A small audio frame classifier, trained from scratch.
Training: soap at rate 0.0031, batches of 256.
Data: trained on short made-up English sentences, spoken by a formant synthesiser in many voices, 26041 training examples.
Rows from block 3 of a small audio frame classifier, named by matrix and row number. Rows with one number belong to one channel. Each number is 128 + 24 x the weight over its row's rms, rounded and kept within 0 to 255. All counts start at 0. Numbers have three digits each.
After each channel's rows are labels from the 100 clips, of 14848, where the channel reaches its highest value: "top examples" is what is common among them; "lies over" is the class under the peak. Only what is clearly more common there than usual is listed. The data: short made-up English sentences, spoken by a formant synthesiser in many voices.
# convs1: first pointwise conv (model.blocks.3.convs.1.weight, 96x96x1), inputs 0-95
# convs3: second pointwise conv (model.blocks.3.convs.3.weight, 96x96x1, transposed), outputs 0-95

convs1.41:111124121175148104134154108103146097136161133113134139104117138125127154159144113160143168118129126097087123147114128101130072163150111119105114112116100135126107108144137130153119165172125096131140148145110109122133136114214196144143139122143102135148116119145137153125129169146115060140
convs3.41:112123122087180149174153135106124140156142129148148105133127132097103117139093140129099103102133143148100137113135166109153148156095156119142133138117116128111156162097116122172121115100123102141141102109077125105171097102070106117111110131139115142139117122144125176133175119096127160189
top examples: clipping; /tʃ/; thin (high-pass)
lies over: /ə/

convs1.53:141140132112153077106139105138137102111147125169123124131138147107165094100128133108138175124172141079100118114097123123159162149113139091128138144131087107110157125113134113123122135113123173135132116165070113164108169093164138188101128148105154131111109117119108108111125168146164140136
convs3.53:164135123137138117137129151149147121137125108114128117111160136132126146139156159121136089145124114157131166177186105134093128119116101128108114132105159140123099154084156138181149110128114134145129115117089130133125104138129148128093124124174145126172189190123149137140133119195098159098
top examples: /ɑ/; clipping
lies over: /ɑ/

convs1.38:115134096135107102137086128123152137137136120110134126121103111126118153142108139133150083130097128103109150143189093104121150112126110138094140199176120141142131140104087154156134150112123169174129117111099148150159102123090119142076135122107107086103113094117135153184139136145128102133
convs3.38:114131165118125105104094127141113147110135081120123150165128151084148105126115149122137120154122101114123110084117184153108102159110105132132128123087149106110138134194128131118119148152140155103073144098088097147191109120155158112093110160132113114109119137158137124150126091143102124148
top examples: voice: child-like voice; thin (high-pass)
lies over: /t/

convs1.76:145098146126137163159170092107152060095112101106130184132116145135095124131112132157122148139076099104109092136132116143175094134109148126117122147127121138181164139129136135122137093179114137103125107136166118113132114130155104112149131098149150159121153160103128157110135137164152103116
convs3.76:147089155135134127138125126118137115102139117107126115138156103129109119105126165067084158152055106118131132127162109151112145119133111127104120135143116084187118105131190107143142145134138116109135125138082091141148119111073144158113140117073113112105146106109112103170120145119139141144
top examples: clipping
lies over: /ɝ/

convs1.75:076125109076126124096129121143092097145122148103110142122122108131122110167163104119107157144123138105144149155141154140127112102106147091092145142133146138126198115138170117145138144136135152129115133155166194119126167112108111143133175115113120140127095128114099115137091078108175132147
convs3.75:124121127108166093122099159116117116171108155134135136199137124132110146137106157110131172124125118113099106129116114101116113161111146132167129138162099118144147138142118142145112125092138106112144076093106144124152114106174103166178151131135117133155066133091108118115163172125099139109
top examples: /s/
lies over: /s/

convs1.84:152101082147153143176128163101095203103156114166105125126107112090108125122117146164124117093113136139139157141111123154117119153129149154093145100109123130124111085107138110155138090125141089154108127127104128111100176095104138122080172145131159157130124118141104122102132159126113141126
convs3.84:127168127105142152145136141098125114140124145129099102141139119148125090130126115120118117143103132163107124164174122168130122137105121199133134186117108123105091143112138132092090161130092188151115092159129105116081121102127169136126165124101150132110143156115112112106118115109136088087
top examples: mains hum
lies over: /i/

convs1.43:132130143136133129106119121130131121103101116088132105124106120127171131112157156133108157172139090146131182161141157111140134115101164131112123112056099094131147127109122123159144133142105127109136179136140129158147115158080114113127116104162186117096168119096137110133130109083086133096
convs3.43:123161124143126120130178088079116108140165162123134130120157135103131166139139114150083127063133130125147178114126138169128134133128121136157144117106138177166151142121148120129134156129133127143125149125098145140112151128087154135124115134129086122120105082126065135164100112156173097162
top examples: /s/; "this"
lies over: /ɹ/

convs1.27:094121148145129125173142127180117126128103128109171132132125134101107160125117107128172187154141096098147107122139169131172101098099113141073151138116127129131140170169139119087132118106121062128120163129137104126151126130114138141109121145128086081123075124093132127124146143132138118143
convs3.27:156126131098088183140116110114112125177132132121160082065145156119129107105137122153132105150115153173116173068091081104103137119093134108117113124153134106161149136127153152110111139168126117111124115143122138118161119131150127173126096172094117110135109110115114106116108108110145143137
top examples: /ɝ/; "her"
lies over: /ɝ/

convs1.51:184132140136142162128107112111164105110096129153149101134099096117145131153150130193133099124139142091157156131111166121122088123138123156131100161120213115104129115102146134166122114106210106133130143162136124155138092135106123128143139132100115144114114129116122144124115103121119128142
convs3.51:092116157114074109084110147150118097129109164163147139142168133146123149168149117123131112139110133165184185158058109101122090149103140132122150142142140128110114129112111145125129113153120133136121093108087120123110113135097113150103191120092116121092123113140115136149109107115144121139
top examples: voice: deep voice
lies over: /ɛ/; /ɪ/

convs1.65:160140158101127137121129159089082114126111063114159152166126122170146129134109120110160147100101113090135129128205103120114142089138147115087119125149139103175110112140171089130146095124131148121101132139126160117115128113142119162152173136126129149098138140131130163165104110120123118110
convs3.65:108099102166142162145141128129099112144128116149121163140143117160136112095120082144162157103130130098113120105168155094096160148176128124151120154106112146151131128133071095110166160103142125121120116121125167151098169126126107102160114107101116117137199106139093148153107101135129118130
top examples: /ʃ/; "she"
lies over: /ʃ/

convs1.42:155103117123138119158172108076126101122106117102164154134122120083132086171141146141124103101150136081150114113129124079120124098181112130095153137157158173134107175141090140137123097128141128149143106133137135121138115133062130129146125116122132137092170130122113088111118129178134139128
convs3.42:141124089029120161136143101090114133111170115137146141122098150149135110133140147132126088118150138162124094114135135101123118106172132149180124101083138109149115139134133130164105115158151122176138125136125144081124154151133092134113110134130163158099132129133124115136156134133183131133
top examples: /k/; mains hum
lies over: /k/

convs1.66:137091105136115136128085160087121132107112125093134066091102108102156157116103197158072142147106110141119128114145109101143117123141142099119166168099134125094156126147121142097111172103132111139118104142122108152092139128093145131141139066126144140108137126136109139146147112098136130146
convs3.66:159141135147110105197138110133162139119114151127055103079111095124120095148134131113162127124149115134142096097130129132168158141155115135119106158151111159115104131212140117131114129165153145154117135101121129138184116146124136163117136099141153110122137159119115140106139100133157138132
top examples: /s/; /ð/; voice: deep voice; "this"
lies over: /s/

convs1.23:131142118151129124145113117110112111134137116125113142156084172083115145128084105131118101102130086107136210165126084154119180146140128166125106108117138169081102166101147121118120133141137092103127127162155128117128119101124165100125131150121157187126127144120122142110103155102134124138
convs3.23:142151132156141137155101099137173154145075107167119202116102120111138135130114127123129102134079110143120110105166102097115137128144102126145100132156127132184126127138155108130108087157132097119124132155128148155127097186139161162144088094120130108105127109106130106144093139141098131148
top examples: voice: low voice; /ʌ/
lies over: /ʌ/

convs1.45:119097144130118149128164118121167093116138141104170103094123098126139109159147116136142131168124131102125119139109105109162122131098093128147122135112084111080104127095159147160106109092120121120126154170111080161134198156135103182145139143139130101135121128165129146084121122106135091137
convs3.45:141146118115142134120143149118137179171146132139179137116108101092128154187120160149164168096161158147114152147173144139144150082140155073145128151156119116112146106140126098130154122123087116165126140146142116120121186131135134090117136126121129130115171084138153136125134122144149092114
top examples: voice: low voice; /æ/
lies over: /æ/; /ɹ/

convs1.8:177085165096111127104102149089095132126146167132134129131164115131102123168106186158130139132125128128150117146139122160152123131127082143109121117147155140098110113089129101119143123092155125146159152140096097150139116150126115097132083078161150118128093118163144140132106143178129091145
convs3.8:130139121138179156138128140128105156145111101141144105111186158089102103089088074115099156129115103103113106134109140142129127138137143133126091098096160120131097098081118116097140153143115145123132169098151140121080160092160149164155110155126125128103167124121161098125143117104113127108
top examples: /ɑ/; thin (high-pass)
lies over: /t/

convs1.13:164121135161143130120120101148143095113095143153102146129123133110100147086124131119123162181116157116128081175122108158088119126162126140164133118113112105122146138073094176136118122126114100102093140138098144086139136154123087127163127129100109144098103112135168154180146142129136094117
convs3.13:074097109131169158137088158152081156117123156147104183123101114129117159178120092161110157111153114144128132173125141130114129185162156153107122133132089125138096122110109112103139121102153136127146137110126113139179126107116087114122118098125138121149106128138135132110163145153114091098
top examples: /ɝ/; "our"
lies over: /ɝ/

convs1.28:134117104150116139171153147142125157126150110151185127148117113130120128129124149123168102125134123141105120136097128095149159141115101156112161162131077154157121186125151116142145067137125138179094130140131167112145117064138148145134152150125127125133103169098158111097098144126096114109
convs3.28:115135131128148135123152126103154133121114169129192174070119114141109093093117104120150111105130110122107151148140105084156136080137156124124089121126118116177073129159123119106111118119156145139115132119148151121131136119107121148127116163106133160108128117099125095105078076164131126174
top examples: "her"
lies over: /s/

convs1.74:137085145127155126130149122150136129161141162130129084134127119101121133091188137138132145128133135109137156127115115136157175134112104117086139136152115149074118101152157091087111137115169158144120178155123151147138091105103123117115164169122152121138128092088138155123109166089141169141
convs3.74:139135120147164169130121087096117129133097126118147134108123126097131157109155119117146111125170095124110107130132103114139139089125135120130085161139115134144151108088127117145113185088128197111114091110155122103122088165130115123101129099153167127172132139148142128051114157126130129105
top examples: /k/; clipping
lies over: /k/

convs1.16:139136131150196197148151145162103161095151112111153167099177105131101129117087140142106122138116105089130121116132104147159118158096125117140126102136116121121113134125125084133156137141083143086118161155164157135130128108132166125163131132152145150124124113134124120063140107126149106135
convs3.16:127093130064150126131123102181106091135131132165099148102147148124108137132122176135127132153136127091132127165132172169104104138118121137120131113157123098141147159139183107114157097121182124155064111116148103097128107130134116110137142148101084132154152118102133136129148120120107088141
top examples: /ɔ/; thin (high-pass)
lies over: /ɔ/

convs1.95:115124093086084118090172088109179108109117171156101139118114138141149120115130133158153126115121142107173180167143122145137124117141161093107129136125144118109086153159109155162141135163094161141136112149148141144097115154135173114135138122141107112109117095093136163145130126110139127079
convs3.95:115143121106101126120095069121133120185115094119164142087156115127148130157112131110137135144144134133121143090074122130103142134111099135126143121153126139106095159147106130120099119120153082128120126154139163112133151147152166095141104172114095094102188097096111096121099171143146147130
top examples: thin (high-pass)
lies over: /t/

convs1.47:168085090120125152133119114117162122158113177097111076137146156136104133085138110141119133115110117174138126103158104128110147117108131120150154113085106106176084128147110100131146129113140147100154096107125117119163137144111100157105137128162093117107103115087085097132130129137165176128
convs3.47:159132128154134107137107137116101117126174136116139137109184145127138095096119122078148156158127134090133152151126083109072116115153142111121135084116090091123164097170124131092128150110087118157163142139094176119162132120111123148149110152138157095108099113157150122113110139106145146135
top examples: /ɝ/; mains hum
lies over: /ɝ/; /s/

convs1.20:081160075102179125101125089162114142128117121103100115146139151180087165112141160164074126124150125124117126128126131114126174151106113129110095137124159106102130103102084104112127158141126103147126136106123127126140127127125092137103100154128105143138160085172155111121097156149105146125
convs3.20:143138113131137153139119126111137132128112171092112154113159117121115088142126140160094174110148138147126083088113112126119112132142057095151159134166116121147155151160147108118132132137117117146151111153151158156125153150129112137147120099145072120118120108103159141089140071105190149144
top examples: /i/; /ʃ/; thin (high-pass); "she"
lies over: /i/; /ʃ/

convs1.69:118116088129070149134127106138099150142142132092118101081134107151095097140123125121100151137081134112124119163143132139124128116131089077164133097131107167126136072098124191130140139127146149109141098122128133193140117145143096088173095121117128122116120137096125148134156112134113112102
convs3.69:145109121097135117121093112143123136128116120130138136119132190145168157099121126084119146115128147125095130120123113099154108133149142113132098146175106126117165105099112162126131183135108150112119110111135147091116151141165114163134075120147184088181087094104132125111117131168093118148
top examples: /ɛ/; voice: child-like voice; "was"; "where"
lies over: /ɹ/

convs1.37:128184133119129134175129136152113120105152143109067147138137125115119118081164107130086169093173095132113116095121105103130129097154139131160146094137125101155126137130108116135135090148120147090122102114173112166115138119144123147135127108144131083147103171152097145147089091139097120148
convs3.37:134136126124135175090121150123114115129207129132161136140103098124135146097148138146142128175138098163143108141158135137149121109158136112134150118102117141107163112122106123163123127146151123170136108134130132187164184103149130138095110164156126134137131145144102146057154132094100139136
top examples: voice: high voice; mains hum
lies over: /i/; /ɪ/

convs1.18:148142110113174125131129142159162125131113121113109136165107118147124155107099149147160134121141118111121130099087146147155136121144121134082116116133183145060123138170113161157133147137150125157178163162170092136135146104151128156151136146140152158114145129111099142089155076090133128108
convs3.18:119162113130134156111144107114179125163144121119132140108180103148096143134150118105065159105130134145111156146141108156135129098112128099142144122126117103148096130160155146148139161141131141099117155163102162096105167149128149126093083122135094168151114154112141122173094095091113098142
top examples: voice: deep voice; /ʃ/; thin (high-pass)
lies over: /ʃ/

convs1.61:179124145128121126161177116111150106122120144117110125106111104112149120147102108131153125156148118099135124120130128145181161147103133172144166126125091128174137138131079160110156161150150137106176138123133082133114136126094084101109128076172119110120108175110085133142109130157124143143
convs3.61:172176076126103099173076099129138182130102154108129097090132145110134113177141119120131148149141145127140136160136149083109170098133143108119144158094147137150164169132105127119140143166140112114112107143117161146113103115145121131134137169086161124151130146121123116097118172127135126128
top examples: /æ/; voice: child-like voice; "that"; clipping
lies over: /æ/

convs1.14:099142118126127072127151130120151108131160131076129147169065113122110105120169132154123153124154138145105122129157099134138191110150111104084140125124117139180119144136161105117068150104123125137159157163111117108143140112095158158175106127109125137133124158095148127148147114110143124136
convs3.14:131108120127128122073161118137147092127150137157102110142122104172132194171153154093118134150141107064111120142139140147181110144140141122122140134133129129119177126104126131149094149116128134159148096137110082135163109135075140098164143146142121121127089105140166143103128104151139113104
top examples: white noise; pink noise
lies over: silence

convs1.70:106137165147098059141139144082148111121093123158108108118114137105141106136127152142153123141152076127131154092125174193130088118099156100115153146128154106137117117089108163178117121123109122099133127131104145148152124103126100104104127139127109106126120077098126088157131110116145119114
convs3.70:106142178124115104077115161127133132127111088190160153120143132112141092116100136122136151127125111113170136108093161118109138104133145104137120122209155139112091169143088133093115142129176145122177137160114131120141092136148101117139099146109111131123145145136121129105102135101156126113
top examples: voice: child-like voice; /æ/; "that"; mains hum
lies over: /t/

convs1.77:153176171104175153139153117162084091115118160122137152133190117109128149106150100149091127109140133133135134137133094133197155118125139113136156157124139150094119153132166134113153104144149118121151134172153135123145159134121155153148082149146126144145109118113154103120117153179134112142
convs3.77:137167124146076148102137110078159103137143152119174159138095114120147137104133154155144129120162142104116127120123129171120172110115115115134112125144155151178158145111153154118142106142148147147131172140092164133169111145143090112059125079136118152126123114118171115121133111136112129157
top examples: voice: deep voice
lies over: /ɝ/

convs1.34:111120159143110161139114142159117118138133139151113161142097135117070141151158071131108132140162121140130123121093105141088149161130137139134083140095158113114146116133110157177139130137161154141158163154128080120106132109150150115111145115165174131100112154132102120160080078134150153136
convs3.34:140104148109123084192091113148131141175127104105132131129124160154111140091115121145143167150124121102126149148101161149114133119135117126179118081090145128099117101098150142137133129109123096140164149118105141135147122088120132176100134066139117143147148105141142143090147134179140141165
top examples: /ð/; "this"
lies over: /ɪ/

convs1.92:147159143106133167160125144111143150107142119104128163127120137122146158107155120159174153118155097121131130104143155132130141099140145100122071124106117089119125094107114152120137145098127117167125116127142131114134085159178097161113126099108121127134087076137113140126069129062132089107
convs3.92:159150095139150141098104136151116139108136102162142124135132115106118141141077142127116110140164130148129109144117138149119124100142160082136168110142136089159116112136126186126116098138101166155177146126152133101099116086144111124112180068098100117138160141168124103122133124153092158150
top examples: thin (high-pass)
lies over: /t/

convs1.82:110115111136149098144128150157144118148101108136110161125098139092115161128096105150103128135116131117110118164086148183117129091111131109132107123151106136136131198114167123110107151086128144123106075134092131110134095106135143121109172112151109124148118120125136074172160123162157169109
convs3.82:128141083141097152106096160111143148177098150151121149177117097125133119121137116108128093076107152132100129142164114121108145102190118161108145136109138148165093091117071142123142141159123176135176150116117121131132103156141152135124109119116130116111124146146099118122156162121092108112
top examples: mains hum
lies over: /æ/